From a checkpoint of a small multi-label image tagger: activation relu.
Rows from block 3 of a small multi-label image tagger, named by matrix and row number. Rows with one number belong to one channel. Each number is 500 + 50 x the weight over its row's rms, rounded and kept within 0 to 999. All counts start at 0. Numbers have three digits each. After the name is the row's rms in percent of the matrix's.
Before each channel's rows are labels from the 100 images, of 14848, where the channel reaches its highest value: "top examples" is what is common among them. Only what is clearly more common there than usual is listed. The data: gratings and oriented noise at many angles and scales. In brackets: how many of the 100.
# convs0: first 3x3 conv (model.blocks.3.convs.0.weight, 128x128x3x3, each kernel summed), inputs 0-127
# convs1: second 3x3 conv (model.blocks.3.convs.1.weight, 128x128x3x3, transposed, each kernel summed), outputs 0-127

top examples: very fine (43); stripes at 120 degrees (33)
convs0.82 085:563472590480612534505514520530452551537552501531495474545518517511490557523464576494530407459474514455550476500457503464499516409478477446461477477465524677410513423445457512501559442511492475489519475485561470487502530531494637463511538497463448554557551608533576480489578463519631476486527589497479535499527480457442540606487513535422538526540376482403566575509525475538551506448486
convs1.82 050:501467509481514492481503586476457545423508544571489531539563458460499512485388497485465455579520557449536573489415503463465423501518462556491459448517479490570367416392515458570487552428481469632527527470455561516550501529572548544437588504478495444524533486472519522559519516471471496470439516544527498543435357523560472546457493627533526434497511481482467503570484564581495416561414

top examples: noisy (82); dashes (54); angle: stripes at 120 degrees (31)
convs0.47 094:485537511439466454541506590519476415491534470610495490474521503529378527531507504460495500464571545459532484595493490549578523489515425480577516488568329496396566430501560515495437550531489521493436459512503529500522374498388518428512584485495504497491583510470509552484508497536580516476495601470558438560486497400468370526521500507461469522461500500564492552390533510453485558471492
convs1.47 076:417513486472494544466451426559468425461558454496555381438542530549524545444489418502505514487482559483532490547466509510475539442470465498486536518412521622429410478522474439490489485425505484438488508508554513487500558521497500470578538424470470499470615680481627517459506509523471438515441565464493525476486528474532633483507535523522464478589452467527556587487460500377516499488574

top examples: dashes (65); stripes at 90 degrees (44)
convs0.8 095:491466603486509497499450505434549500518516563448472509533452523520477334545506415469449512438531537513551540400548412503490485516474538507517410482539523490581490531505540492524409520479546549491457462434441531502495519523578502518508543478490503487599571523396566508621488528425506513542557430446392462463509485498559614599486529503505523530472463453497495392343469499542526480520535
convs1.8 084:496445524539515513503460470498528490496532508509519441545475480541464498491473531522547490450400543494520495513476567480560542500545592432540483479409488491487503566555465470520448533521544539520521544455447525511486459482491470535613500432459497485581515529491486475422502513516475565385546574515470399542528500486315615487484553501575503495523609538500498418493516300476502500418621

top examples: dashes (56); stripes at 0 degrees (48)
convs0.15 077:553474622525491546456505499506476502512550488457494427555484533499439481445462509564550462423472443427453489627546556536465557443503433483488576564487499499433480478514394496519600464576454416480485399463522478431597549477442460455511530414486421535554537476416557472468524500556661489375511522512547573563489481485497507520540538543512505610514476508483512488490569487473545479444499
convs1.15 082:655463457509593502552469555528551416497436468510552462505458494480546491578563520473488520520451507583569526435531624470494534508490506518489481392516535513534520532532472513475579478508482492496484572521417543417587498495508453509502466576487457476562530508413506504556487419514602629542573549469616482489510509515532520382492506463521423573491487455514561497362469420518510514504473

top examples: coloured (90); noisy (65); dashes (59)
convs0.50 073:497464473457497461467467503492361462526403464493538577502548412438465518432517504629537503485532416512417405493451474531454436421469469546500476495477550521537431559516528471464489492484498512466563515527536425514376537484542542533537463532481505558426448505572384457538548485523520497514471570496463437459431455484566521425502532427438437503519510528453471468370410530566616496516539
convs1.50 077:514471480558520422536513402577511524490490488567601621497529443434459503429462502495547447524457546474465529480453454475407468530478540512507458541516437494474412506490493447526482539437443449446489525530502485581499562522462499504546500412585502522567568538585446513541476450548613574374561552478516499464503525527432519408436495325502484474547424487581544528488508522471503498443567

top examples: noisy (69); very fine (61); kind: dashes (47)
convs0.41 065:480479500434464533551429564500415490579495524531516400515546491524417406548508538500510500482464522485493394557570500520556458496476506539533515348586470486445454412474575504473456509467512453477547459471418461464446565493456408582498449529607615497417444507502457551541546505524490437416495421512485471537576452503441385418418537522450470474490510488536512495418450516454476477505482
convs1.41 103:536404634526495511446523518507559418452504506519497484525565593527621492342510382483500489472477414502492477371444505509525549457391519557456511524501542527452486503608432477458534445592514459488512515504492455502419397481508497504511462527449514506514480560473488519429489492560535508546531532502485467472367524493474490511420509472432623569595486502510515489516510519469517509459560

top examples: coloured (99); noisy (78); low contrast (63); scale: very coarse (47)
convs0.99 086:472495575436490454504496614597492533475580482519567539524485484513528495440344530552582494486492498446565493484473467560529485521525529393476495503455466593503503399474612489538547453478452478561463469451485542474534478499486565475512551478494462611525556513550591436476655540443496495472533498504474626441518477476543467595526570500455509538447501531512572489500453503528588557425484
convs1.99 146:433513524500486507525438542440499512455575491523445512471483463540505484499507539501486203510474492474512533532511511512465486455513485507558482539547486432514530502466503555523398501501467550519485531475467468500530501342530625490476519463538508429473486420480543503499531501487484463490479463474498520480488502521549493603556528506526526431483655502489464465675537491545500490550490

top examples: coloured (99); noisy (89); windowed patch (49)
convs0.28 081:535508634466520550448508569590491555418599485425566472624465489569516512543471487467496509470390500507518541488501467610483485457521467401541482487487446548385558435521515542530636464537538469532459500479449451526465491528512582470521620438482491489578611569548612477514535504461478488498515501516518552536492502449510577590531504496500568537438484460447493485548460507541500534522452
convs1.28 100:561513492451500521419518510486491484614500502512476545529500499588485524476509503518501416520574496578388496512513484467526468496531525406484596539506482494539547472434592519507478450503538589485447495501535550515508545503488527475513467494535511497608476502579411516516464470477566485454672383496462484551523471525496488396444495426575547465376532679440484504530550530512519499590498

top examples: noisy (86); dashes (46); angle: stripes at 120 degrees (31)
convs0.94 095:480509639517595559485500515548498528483571504487497369516461512558502573533495527516518443493457480455666524494483483557498523454479477524500495506465475600351492436524466537524530419511504446548513430394549507416478507500547578453496548437499496519548563599524636526524589547511518479482526532533489518503468499433468529640500517474428533527517446461489530588470489537516530482538466
convs1.94 102:449528511449496491544461598479467549495513496482486491394468503517520452523535538507489442561513487495519451494500522487520483461518531501497495476488479342498518459484512524508490497491502520592515495450438500505515486351573553499458613457538533357503397490470576485456513507461460435522443454485461556558541489497562456614551528502480584411496712502496403490556517513590494482535508

top examples: dashes (59)
convs0.125 085:503468380529504535457512465378496500497473499493553523511519530422443458509468468426509428536535501513399534490477516509586482485450504517456461509506570490515384512323529488459495516507531540499559521490444535491535524473544445546437411518546474546518438497495357495509464530510563540492535496524481362538530464543553537346467507536443403496509426546558508465389495541444539500470514
convs1.125 076:481517475518553447471434431449445447434466507577556537588528501460472555426438524542553500538457572499528590463494505455504488506510504577447492450511530625462502513455453516494483596465475448479505611518480505689556515479434397541464500499519462590505577499520477545494508529524513537375499582531507484548458417474480562410453491513515476458510439414582466490611514487471474485472511

top examples: coloured (84); noisy (78)
convs0.38 083:565556534486584515488483547616519486482530469530546426513525515500465527527423505535541484529471507454500533483418442522553472498542470411504514507381427591451484428427509513550501445517455517543489524488510489520464407527420508411455512426525495528592615595530642458482571537478645518528495462449536537471475581492515533604537531516511528551507491524487526474457480468588508603541429
convs1.38 084:543507464391489459497559402506469608579542561542465506541466487500493501498491441561478487518502504567443546552443444493514427513587458478592568491463599531573517457442579500503449479453529553533443489500502508526624565501518515452479456585575577458566499465446454546511422496441537532429594515525497466434493443663473517401540474469593519514445494557483524486538551522490469475511450

top examples: noisy (99); windowed patch (71)
convs0.52 139:590499634424519504472523561572491460438584495530470497499515499561518576468497514620577500512503490468547501519460531530485505457527481506483481529509413531438487431576450538510538439407523483499478431500588492442452486566446668420522600514485426554508580555511578481486578502475521475498532494472624536501392527459482448558535496451437518552455504523459511514536524557527566586548498
convs1.52 091:436501428498467445512541549562498479532427522474497446517451505487488459550527528527474646501612452552536544479406525541527505573508479421411529477526498502532504440472553541462536449530580466498458559493501522415562522625506468428476583525489462512479435491487476444534502467439473476558468419540488501572600462470506495506500480558582456589457486572438490502331562513530403545567470

top examples: coloured (93); dashes (65)
convs0.92 087:520535599500519469533496512547428550384583538505482424512506487570580527510565522557514434495444465468547479476480472440474492489498519525484501475519474555476471423574492531470603399500507442458433485390514502460512495497513650487558580405490505474503546522505667531476545524533513452530450513509527509474459468438490486589528448409442565529467431525521500593638512443518515553523486
convs1.92 088:505520486436481556536544588523494502513522492490510511360550493470465456555515509416500505438510472477569523534487664545542529527511498503405505491495528432547535454534457573481480501485554497571500526506465497341604462534501422496473484615479473459506434486514508451515516524473507463573414493523498541509484562486553507506603568541515460622451449516467451503342494529582420518509552

top examples: coloured (95); noisy (70); stripes at 165 degrees (25)
convs0.49 088:510458588461512491570509507560500523505590470468538558567484477589557507482512533514573491482421561399574508450509437505532503518538481474521493478547477575466489458540620555551542463492519471528476468338460485437487515479529600474558531516522487552516579514512644518493582529453501489468531474524443510538507489469493497670525580521472609458467479435499535517539446364538522493539505
convs1.49 082:480482522491508508530532573451453475455546521467472546414525468647566507538518491501371404498529467522485545506511505500525476529512455560487493561545509482579566469460483581549444509489565529458502436477487503413434482480506513482496519522468506361492452435500510525488482523592519477548483479495512509533365525487546503761526514487455565454465594497497443473528537520551529491505442

top examples: very fine (52); filtered noise (51)
convs0.21 065:446432500418485540438537498488467506542481462531485494538505568469453501496483492381514480482518462501496532470447459429534420496462471520430511444479532517522482443327571474508441486492522502488507519500508620479478571458559442610544445508437548582455453375474436503437500495505484515456619546412458475433538429543527463379481578490446473438553499443514579502423511487475496522455416
convs1.21 086:468460495508551516415494477524572411463513499528521488500500484477382667535513490504501506474441535503469544593563513519494506463520561543514481572558419529452437569479479471667494522514434525551591501534500603497495441481461431604515547452475556500500634470511414523558521492554536537455504554462407524457484478458513521480525517615467491470562503498524532557483376515470504485448487

top examples: noisy (95); low contrast (67); windowed patch (48)
convs0.54 151:504543506518530497516439487496524500514525496467485515499502504563570411469533504545529500393520509350536499515492519562477514531512501486495521514483500505498534540503504527537516490492413410515515448174493506345478533457515492479495505478514508518484528502490538490484508481497501523500424507513517525489508545481511478556531488517512513495506505512490502517537512251481504473506493
convs1.54 153:468524503479503478552496529504506517500535515500480493522503485405482504551490480463385521533516506523426522507510520544501517505508503482501540471505510494507576490509536509481498477502542546556489520361532505437489538562541517463489554546496501412461432471510524462517525501482433455549438478489531553501523484521535418555565548556496493522483142521462468530409511378520510498523470

top examples: noisy (95); low contrast (66); windowed patch (46)
convs0.84 096:534514537430538475481554550525451499483576486550452497456449483597494545466528483596677512571486568453561499511478517520540528403575431450490435526599446578421418477550473555516506478516483516517430481447485521470485498501500689466547622501499480614521561491436553484480611459500523481491495513486562483560426486450445462558573537502488507521524504490477503531473556519525525497481508
convs1.84 086:507535487497517512525500655384464530462475509441479443411484478533504507497581554532413487514574489487513532433448488504458427460493474449398523500522442488549552456440536593531516435490595496516503546413531544507524509512554575504454564486523482410493429443447529545580550493412441483530472405512462513572586489501510421631461503482514621495472607568483496480496549495493490492523423

top examples: very fine (74); square grating (50)
convs0.17 133:556487552496616529491364496535517523492642439501494489502507499584524520506545521520493567428495513307601488529464518544505551506506500495508512533495474562466544503531491531502582474512395415533504469286558453443507510509464548486509549467501492485531514568472600509496531462508538529481465526498529501509512511442500506612506464436496529528494513567500500515514508402504622496515522
convs1.17 111:466571470451500432504430552473499503514503537470494492527510550386500439539494473472506514513546480456524454452489508489546526546495491484414512356520534526504547456467531531453489443506551518537480487377508487417505514513506485439451538533500497501454379473512588541508481506464404497506435434510594502560538297509553451618515495537476474486453398548495451500499554413487410503575397

top examples: coloured (93); dashes (70); angle: stripes at 90 degrees (30)
convs0.122 081:406534460590471460470463508526575455539380475439432429372492439464573498399474434508517500438404541428453465511480520490553503584540511498456491475451545450472452544439581503490502458508441481492499476511403522499502443497579462493489510556570492526513452437527401471470506508546478470466491481530545450553527543530463541386588505524501453489541551467515479546324505454467467515391497
convs1.122 072:609474502513492499524489496494480528548535493515467617484402434506484501459512523506430482464485519501448549535453444467447485518533534468522471602440462433362534546467511480566467483492562500515394404491524535493506557423397524495516450477559518451598457450558424469500553516444529519373637587433521485468487532537507540470552504450472515492573357514523529523531504500502562518546599

top examples: dashes (48); stripes at 60 degrees (36)
convs0.22 055:497576502571412466538495535506391518528484509493473542492523531452503442508503439502499491532512410569465436478601342432548488573458464485561321492470452482509564480545588437505508551500423527479411520474496525447491464503510405424466498518519507464445497419468510446500504553494484540596496534521443533482504552414482507487532542414467502469555446480491430486499460460555470565376572
convs1.22 076:528451582540462509524494515462558498428501463543491476504519566550555489486500436471519509502415432411496396322515530512484511398420548544447409505509501520535511546537412454477504531634463418513506501512501482445485396486511537493516479602413546497477477504428542537408525491546563475541553517507482487477398556467454481528520532496368554518542521485488461355521478500523482474500539

top examples: very fine (54); filtered noise (49)
convs0.29 070:448556443491556597557528499513557523491513476536513543564527562494448384519479510517514439451534461465514596404456494428565455539478441476497455532501500492508418534422517519588483554414521523547514561479487496500496517526541493489583529407532501526529579436489648488426522478549606526512581526474446496452454581468599539518508497491477519538528414510421526562439523349491436544533447
convs1.29 107:449510476493501503503546548438430509509524567515480498490506456490507537582500544530463486487471516519529569623550402536525387517720454481512519593510458445488520519374506513627470518475483566551461493505493641497500508487469490506501500473487528494510491422489503522584520498497517522474463506463375527468490478514511489473545540596498532447515433551466434510598503479515638501529434

top examples: dashes (72); stripes at 90 degrees (33)
convs0.55 066:537426478395503554518506374532521504489518594419451432497558445532486492434475542525506500457470472519461515484469484470575446532513522443371536461561455443455486437569571538513523443467472532547523455500444517465506511504460404527511508489560544511577428519658475465548523534425496420509553419390447474537519379476477500468484563521456525412436502390516519429510459473488509534442498
convs1.55 095:588498507500541625478507510403490457490551511499541681543576496554504490485543519533383517362512460505491488495511486485477415535585517558472485499510512511491590463471482522529479506544484445497475486504587442528488499496447494528496383521519507420534481512622348523379546499504546501506529471524500430523452512423489495486480509452495539528448479541529602473559520492592588499478459

top examples: coloured (97); dashes (58); angle: stripes at 90 degrees (37)
convs0.126 127:476542492523525582496498469495510495545580540448566484515501520486482174528486407429367533476502507562510516570538399522494495523433518500508505509454552482473483520494498445508486512516571482500577467381433503465541532530549367507490500508544509390561529461482522488381506538529521500466503496549485552524544510503500507507486487523466491526501453516476478500488493500503487490508451
convs1.126 115:505454452546480539460452512428553469435509548527663489515596522518521504494508498501576523419468516465589490479493553524500512511516523538481320477537394567483457495496433503498490543564511479498584611455443481629496458435501468522499498473476509560496491491514464547500624473526510509502494488488455475503511505338503512488443489508585473513537632438500537500530502375522544496504464

top examples: noisy (87)
convs0.43 104:523557614470530502503434513539493467444583464485479478510518517503540518500486506560507399538499464532478537485472476513453476500487449472494476539487429591547529514549554494442537424496519494530427468474529453474475454486547585417525528437451445507531616552538595447505613512503608548511540503479483505537430580461545544686513553504472547547552312463450549503466452519539564503516495
convs1.43 090:437489516500485441589501529444517587541500530498485581369480427497482393497489636497477418496505483421480497494505491498515474538528507459480483530500499403385572534454550544548439500489500503490428484478451496492524518399452609490446500534538503391450398386555496495494527557508488492461490501482415534487458484552561496600538535481486658489549533538495516480531489572574500445563487

top examples: very fine (68); sawtooth grating (47)
convs0.60 071:461489416459609521487728581534540492501515494551422500518494491443458386503558531516521407402491496605457514489523445448484508504574460543517427488496455510500388463586478464416513463434603603534486474483466498467477506480504484530493456487508504527518535474481502435419536551520600495437529467517487447540445494459456460477549569503445467506497400471470468544484511447483533536479447
convs1.60 092:526495331495513503513633506483532469510488454528524489546534481499450597515440533505535510483440516609582516534508522541459498579446414529481440492501469512512531510440520470546554505530605499476498549611539458509483432601499491506461495479473489659517573522498429529471637519532541499459445517494414519542458533512519481466486477491515408574518613490467511504500433530556607476530564

top examples: noisy (65); stripes at 90 degrees (49); kind: square grating (41)
convs0.113 075:497356495532471640472471490479329540512473572468518434541528398537519484572496566516500481544426478497504379491467478492468446423480524537434487477498643458525468519491459515368507395525490490496517522432522424500516572501592477523538454497501525497516444495530506480566500493547545426476431433500442506488545464587462556496506516441450512453510488408486572500491515517547444455536475
convs1.113 091:537392515517510520508548555497505403406532515536516450514550597550584421391510424519490503450482392507507492389448483470494523491409483504423485444525472511483468498665476492345524469584479443508518509506506433522421357473499507530537495530402477479516481520448545479492497500588484449509493527506491519476464533418508491508433507478439561557628537457500491533495514475464505513505523

top examples: noisy (95); windowed patch (54)
convs0.45 100:500504606498534489524514558545464480401560489480513485504454458595496523491522488490578475552534490440535517487491487502464526464490466432541462510468463606528466524484444525476505494513474471509379407457537441482492394515527622404519542470468463602562597535513658433507545484538566575520498584479592510499415575471535526569527529473479595509516485508484482553493519518518542553645514
convs1.45 081:464616490544495477504482579444514564473513477498430460463464496507497476496500505506477469484563490439498514471524534495524488428510482508493579446435501413529454472498521502499359504488434478545492537464491510519516536484550638534477525464564423380447426460500622521467500500480449383542444452479485519538581539521557406651479532523492573394495631579491421539471529509542453486512507

top examples: dashes (67); fine (50)
convs0.106 044:500581447414417466502454462512445494509488576590466488483550452541499378521488515505499579497496465504469500523490441471496357587428483476470501328555480500549500481469556588411492544451515488542394500466371493437505488533470454499520533510560580456536489447506492545487515524499529465509495489383505472500476418521452497475524529456450425465548550504505492440423390448559441557470464
convs1.106 087:550483592457477522484561517389625508504513482532428588478559495581514490405510466582490500430464452338526470432467460516519464487433596539415414526507486539451556512486479521507472507570397444536534514497516472483537436418496519519451495610449501487533500464498404519409579503497500492477572477524458462498433501469507471535479508510399599510588546509541550406538519538505485525490530

top examples: noisy (100); stripes at 60 degrees (52); angle: stripes at 75 degrees (34)
convs0.127 061:478563488533549553623477539540436542408575451502490585502575471501442449500501520500500458530530481479521508552430435457468473459516392525422387459470415485441503455531524520518498458532515500491454477454515444485440576449518498459427527451492487500452505433595550499419509556594480433399474426423517511534431539435482526537542514334450460558517397513501481573441503525517486474557544
convs1.127 203:450557500487496516567496591395502553487527510494456489478487471553499452556505542504479379506498417407492491514501501505531467495512500513476495521503469415478547490482524532508483514519481521568506514483476474506510459440541658518475514490494518426416389366500534488453532548490457419500452437543467599509522511506575462578519506500510627484494716550478410466529533522560500492600501

top examples: coloured (98); noisy (77)
convs0.18 114:480507515487578486476471474577526409456499524434535412499528520461506554488426498512537438454489517498483549571511522496474461497525495476486538500338500501435503501492498453504530490488475484526486482507617490498470478508530519442431529472549501534531523591580509447347504541484495498505499490511500547502500554469530551504380500556496509498358456455528458484401362578365570649534470
convs1.18 089:477512496498487488547503436607412489514552538332461470523525549518555541472500438514616452669471576488410481472488521514476558507495476482525522485553472508723524463526493451484555445476464468509548518509497493449539514569549486527508509506523571577489501526393542517498426558506486479546542508478445496468493472501507544510465463496531467526425500535533489503500513524358422466451436

top examples: noisy (84); kind: dashes (36); stripes at 165 degrees (25)
convs0.73 078:532485540388541492481442517513359428491492484524528519532575380500462513584539510578507538523487424488502475499431481509438470465384439492545546520491459575502552446497539475341450445559495510440489491510533415541468512498577628531561543456382471530491552587497490503558570495515556499514500555444525430423502469452510497508503556456470492440533516548543511519438469473569581538563494
convs1.73 066:520524437507503447548487423620510539516425392488566564494540477484529427430484528456533509458491543484463481490520491472479490501520517504500497546471559542435503482511469438499510492503473483356496490514461477473499516514373462472561501507581505519601578570653509508437397535540558547451529582483511465393455501621494568394461484364467467489572458431512502530453472512503470493475511

top examples: dashes (74); very fine (54)
convs0.107 073:472564541464510575533398595504414472399527485541474480538558474513473390468503472537485534516574462493541466489532445487515465571493508463499434493538445605553546518555529513512469521530454500534448489471476426392492444499492525404641518495507519487514664489515524438448525471527610588522528544422491616454461510510615554610510521506459553521534463466522482512503511466521558501527467
convs1.107 066:483421572527451578514514490503502490495501494484466478517550494519569476449491510499490467479386412512539490440500489501549539343428488536526488530479541525462490507504484493484507499549478413419486584517460441498402466507569551539536420517378465490403504499441509421452518470548496474490499508573500496486314589484444445487460516521476594613588499548527483485551475529541522469509635

top examples: coloured (89); dashes (71)
convs0.114 077:502470533472489503513452523540537484467565465512542498541486495496511318486442492527498497524489438502477480482472434611444550522494463464502499506508503500510479539492598470492504471515486539527460387354505474502472464514567503499516536382442423520557536561546545443500685542532531571526608561491535500457485507492557562676500554531447519519524455520499514497396449494513486558465467
convs1.114 069:500480505480480478510501532356495568517518499510466512472477503471565451501515513539460461506503417501409487476506480521517509469532527450485524512462497473443595466475569522455489482564520470492440517482450477635443539485507638465470572548448522394454456448497477498467583487494433450448540490525453554530356500530527477530461545505502691562534536499421444473590525528574532449492631

top examples: noisy (93); very coarse (53)
convs0.25 150:581503657496550508517415535520498455418680479511492439517504492553521506502531494505512499490504512426553513530480546511497532474500504488490520545494467520487521473525439500480591472525465445541470441395542470483497478502497604431521588448456457533532639500478671504448526484517589530496528558491548538518467509440502485725509490476475524547506479530504510502511499513468540530513511
convs1.25 076:428536500475473507556448587482511535543490479426464468454443464456433417624510627496479516539494455436515465513465653470557517503487529446467533371484539518470521527463506584474517490498558527535477547440399519443568504487505508479492512544444413424473412472466592473519507500425448492545415451528588519534546532509547502569583523569544480557518501579493511483374538499533437513553491

top examples: noisy (77); dashes (53); scale: very fine (49)
convs0.85 070:481482458490586582437462554516380499552485447475493490506573394503557501488544556479497470503444480527496393492519325495565339558514495513441510461501541508529497506499599390416575496512446548431523531502500445437475535478488514517569493438518466510480472519488467432453520516470526541475480573460526547461567523521507396478431528427385449534506469483533513518455416544499448554495454
convs1.85 083:488471558471475516450562469493554495498539457513493463539545548488550465418505468515501505503455402428496473359428524551529603440367588514460466512504519570495463541566384512471493479584420465517523529498460386483455347500510449528501486492462488510523559509416514493495514501508507444505619529501485504478411516411433506531438507530392543550578457453503515445481558562426493468492538

top examples: noisy (85); very fine (41)
convs0.36 081:471513521498542513516474536578519508500685488505542492527494464528613492507510510514561523604473516402535549497498511518498457482564463396458503485473465500483512496479588550514595412547487497568488488414500518479469496550530633464539670448538514528526621483473573495489560455512493518520467500518429508481528523552515468660546593481462597542496494540456517521491501564528529504493482
convs1.36 205:386557512490451500535485550356496537485554512487446482447481462532495453582511563538473409507504466467492504517500516510528420480514502501491509503485468462492508493451530535519386500510489557544498540485393483505533486425546607494458529475511521443454385417496526492498540506471449417528465437518453549528512508500547448586553535506511566409498745525453424466506538545587498464553485

top examples: noisy (80)
convs0.20 093:558449559540557552496496510509451523420541522502484464551512470551503480622447480522477431513494492524499498460426493504412509480471450464480501556554487563565532476499521486429526454560500545495486467475540437508448485485640691452541569458386442503536538538542614488498543542517594518491519521507469516475487466472528503689499509434455511511606411407471511494518491478522516463523458
convs1.20 079:470502517491516595506495511385511505577472509498484614445563501527477408489500637452502402445494464412498521482575536490537413514540511524454496507460538478442582507468569563494470484488472504477491492508451465457482495479427582482450447527444438499483480418588470472397510514563510445579485439561481457518458546437536486482457511488488601537561624574493475390508615552581451496514512

top examples: coloured (85); stripes at 90 degrees (56); kind: dashes (39)
convs0.3 081:594502597488546511495446521499456456402537500539493460462495483583505485505527500519533380500498454457592531523507526572529495471486492501513571509472456619465468469442517506522496434492456490558404350454570451447496422424555562418553551430436417589528630533510616494493562502567583504541511519494553503520443524526517545525524505493485569510511480503495551519366514486515478481556525
convs1.3 056:388528445534428507485437512501426511466445461561502521405440353523490502450433607508500429571496463497553576576467585443457517534531476502467558488521509403407456517462566492510480552524481462444515603427486473531514504464508599505544602460430433403490434489455529463499503467465483453520486498504474610473500596538507489514539460508533573554568581489484569527485462506567504498556544

top examples: noisy (80); windowed patch (36)
convs0.120 087:507519537460495492442483637564457549409565556511439534533497526567469500507409465542554484627447556526506524487501449603494436486496451503490446510487466584515506477524467512473476445514529503540470482481475494494486434500522634446503531446479461561655594437446569452566547528448587499537503517443497596514519479485508512623539528510509600533525462470469492396466455541507517569531415
convs1.120 126:500540517500480532534512541404479522517538562495404524463491516586440474509524494497498309495545454512462497508526518490537453497611506476495633473479521481513616492457584513487425499513500573445477506489489460501533503442496580467478527535504487465493445445493475506510494489500504465485536378509488497466573463515532478515558526489560661458428650623449501494556560547572533478586479

top examples: dashes (58); stripes at 75 degrees (44)
convs0.34 078:587448556505595540529516571590492475516672464443563433596491470641530509492392544485517500502411527394500510491446453501546461447524479494444461429506491599442495427552570491524590476507490462601478511461475492513430497524495537508457524444515495513513555547533581452512557512475485464478522503530484536537415484490452557594532525540472570528421499508468568565573454500475570518485493
convs1.34 072:580527471524496592500500540444468520561513504466485635500499453530479523522560535491442486452561498469429472495533417506537405512565484527509456571534552505524526482396556522583463486466510609533484456503493526495527510485469573536470383520553524380586470478607458480483474546457529494448519341471492455564465514563514497513614494473490547459409495567472555421553471524589541449541460

top examples: noisy (86); very coarse (46); angle: stripes at 150 degrees (28)
convs0.116 100:324491478528504509539518527575478507451426508395423409463381497465523500559496496453522500477382529471508524561602464477501487527530520468501542546554550442518525530520506456477547463562443524482476427481574526479437477506500542491546489458493478515493484405404462403267534490539474500455493513516480461538503515503486482426563577522520469519545500420503462535524494492535511472462420
convs1.116 084:564470496500493491492507443637480536486520531405518423443465483525523652490471430469529472555462614498512491521485448462490514487497530526587499557538472565564451551567430460465538462489485457445548441518548508453437488507534445518613394487467522522561533514468542499579449514536464522498622552448549475470474520470474494528554470510431436500515506469474499475450433500323507455375527

top examples: noisy (78); stripes at 0 degrees (27)
convs0.95 117:446494594484546498526566574623516534409573486405443441510463497527609576516505543519557503523426493474515537517500472529464494493513489389505491533461498537452509490528347540561623392515468466538440401472528493441472514524471562422547497508495446533558544561567579467492535505481482476438475523483498580472492547464517486571543550482408505532494507474509549563658485495529515449517496
convs1.95 071:528565411445505446489540533526490526469544533538482459493499548437503467497513512510438633611525444614618507494485640523571505538488503523498512442466501482578465444545510497413508527504477455547489634492504528457553572590624478471560510559504523513515472519498543450552500471412477471615472440525564495530554512506474442510494516535544399513441507449381488520422468497558448493521496

top examples: noisy (98); low contrast (68); windowed patch (39)
convs0.69 096:503491525501580583489500500532518497486647518508513494625533470535497454520506548553521349498461473504504453497465465524526449499437457484503505573539484628473491433518541492467567432514477518530545479468506449426414540497507608525543513438494486575560607537547576484486569559528549489495554483503461544448537478479475453570531564488439587498527290454533508541477464482522500487506452
convs1.69 080:517503512496515510558532544292478559524502494586486644489493477606483501509505553516438367435533441509430542472534461497492390506532500474490425532500539460488556456441498549527459553567518490504465492499490511491449545467504554434465525535526484437461470413541438502515500494564525478487465463523520534542472473566547447572451540450445662466491539475515466425576550500569550462557448

top examples: coloured (96); dashes (55); angle: stripes at 90 degrees (32)
convs0.0 081:505498603464494484534441505524500511538659456530541512587567483554516470560464506568509479526498447511507498495504460480532454510472518544477496457506478552503533486515574487446509443494517516529458508406415407478493454507574558438511558488470461503553734533546641478503605511517526526529526536436500571484502494436480512621457541439464566486546454512555531521445450401524510534491495
convs1.0 058:494396514555517484524500566382513484460506460500483525512543523569539405462518496329466462484386474482459468413463483477464477484552498486378497533553527461433537576519420554527479493572516484533452482482413459469497439394515583461420492542483546402499416415505517611400534499529496504442500483510481504471447511505492528517507515517456560459616518491522431385550492516493494517504486

top examples: dashes (58); stripes at 60 degrees (37)
convs0.33 053:580510500432544548385497535540462564517485471498412379555441478432574457497507533457497498488510410504405647403408482508531512525460525452545504478420499548441454457470509557533533500540452468511388486467515557511519534524555525516543519480460406522480529528505637463582596614459525503457524443499512470485462538505489486533550517474448556526442457460507555380500495472520546442485529
convs1.33 073:514500538446480595546473590453512566561517503537433580383434464514383491548497578515501451445518466438494519564509496482497390456510540492513432517542485448439563470457627582552401567414431495544493494496485532546534472489482576549477507466567516508554484418582430404429512518469498503433490455585392521506487507500537491515503491449562519451453509592472547430522482498593486475519476

top examples: very fine (56); stripes at 90 degrees (49)
convs0.98 075:465579516485521475680488502534480520499641518502476507505539495536479480509485624546554472549534562442517606469496534412495514421595468460469362505564487577414442451500550551452487468494469470452468512490502446524489489505493510481574534458570617523461587454485524591446543525525477417468471462500497514501424496441469551532536546421492464543504451401464516554449463460548473522470478
convs1.98 153:438459507488489465523515602376362500463545557477495447466507467563525480539517554514452392503474438508503581547502463510523445497632456501535516495509481414481485507400494502553367507518493509523478563470500598535516504453532542499467564420455548408503469384500520486506537525478419490508430493510453508519498484509530516517462532618434605421500648534512482472582514487498524481536482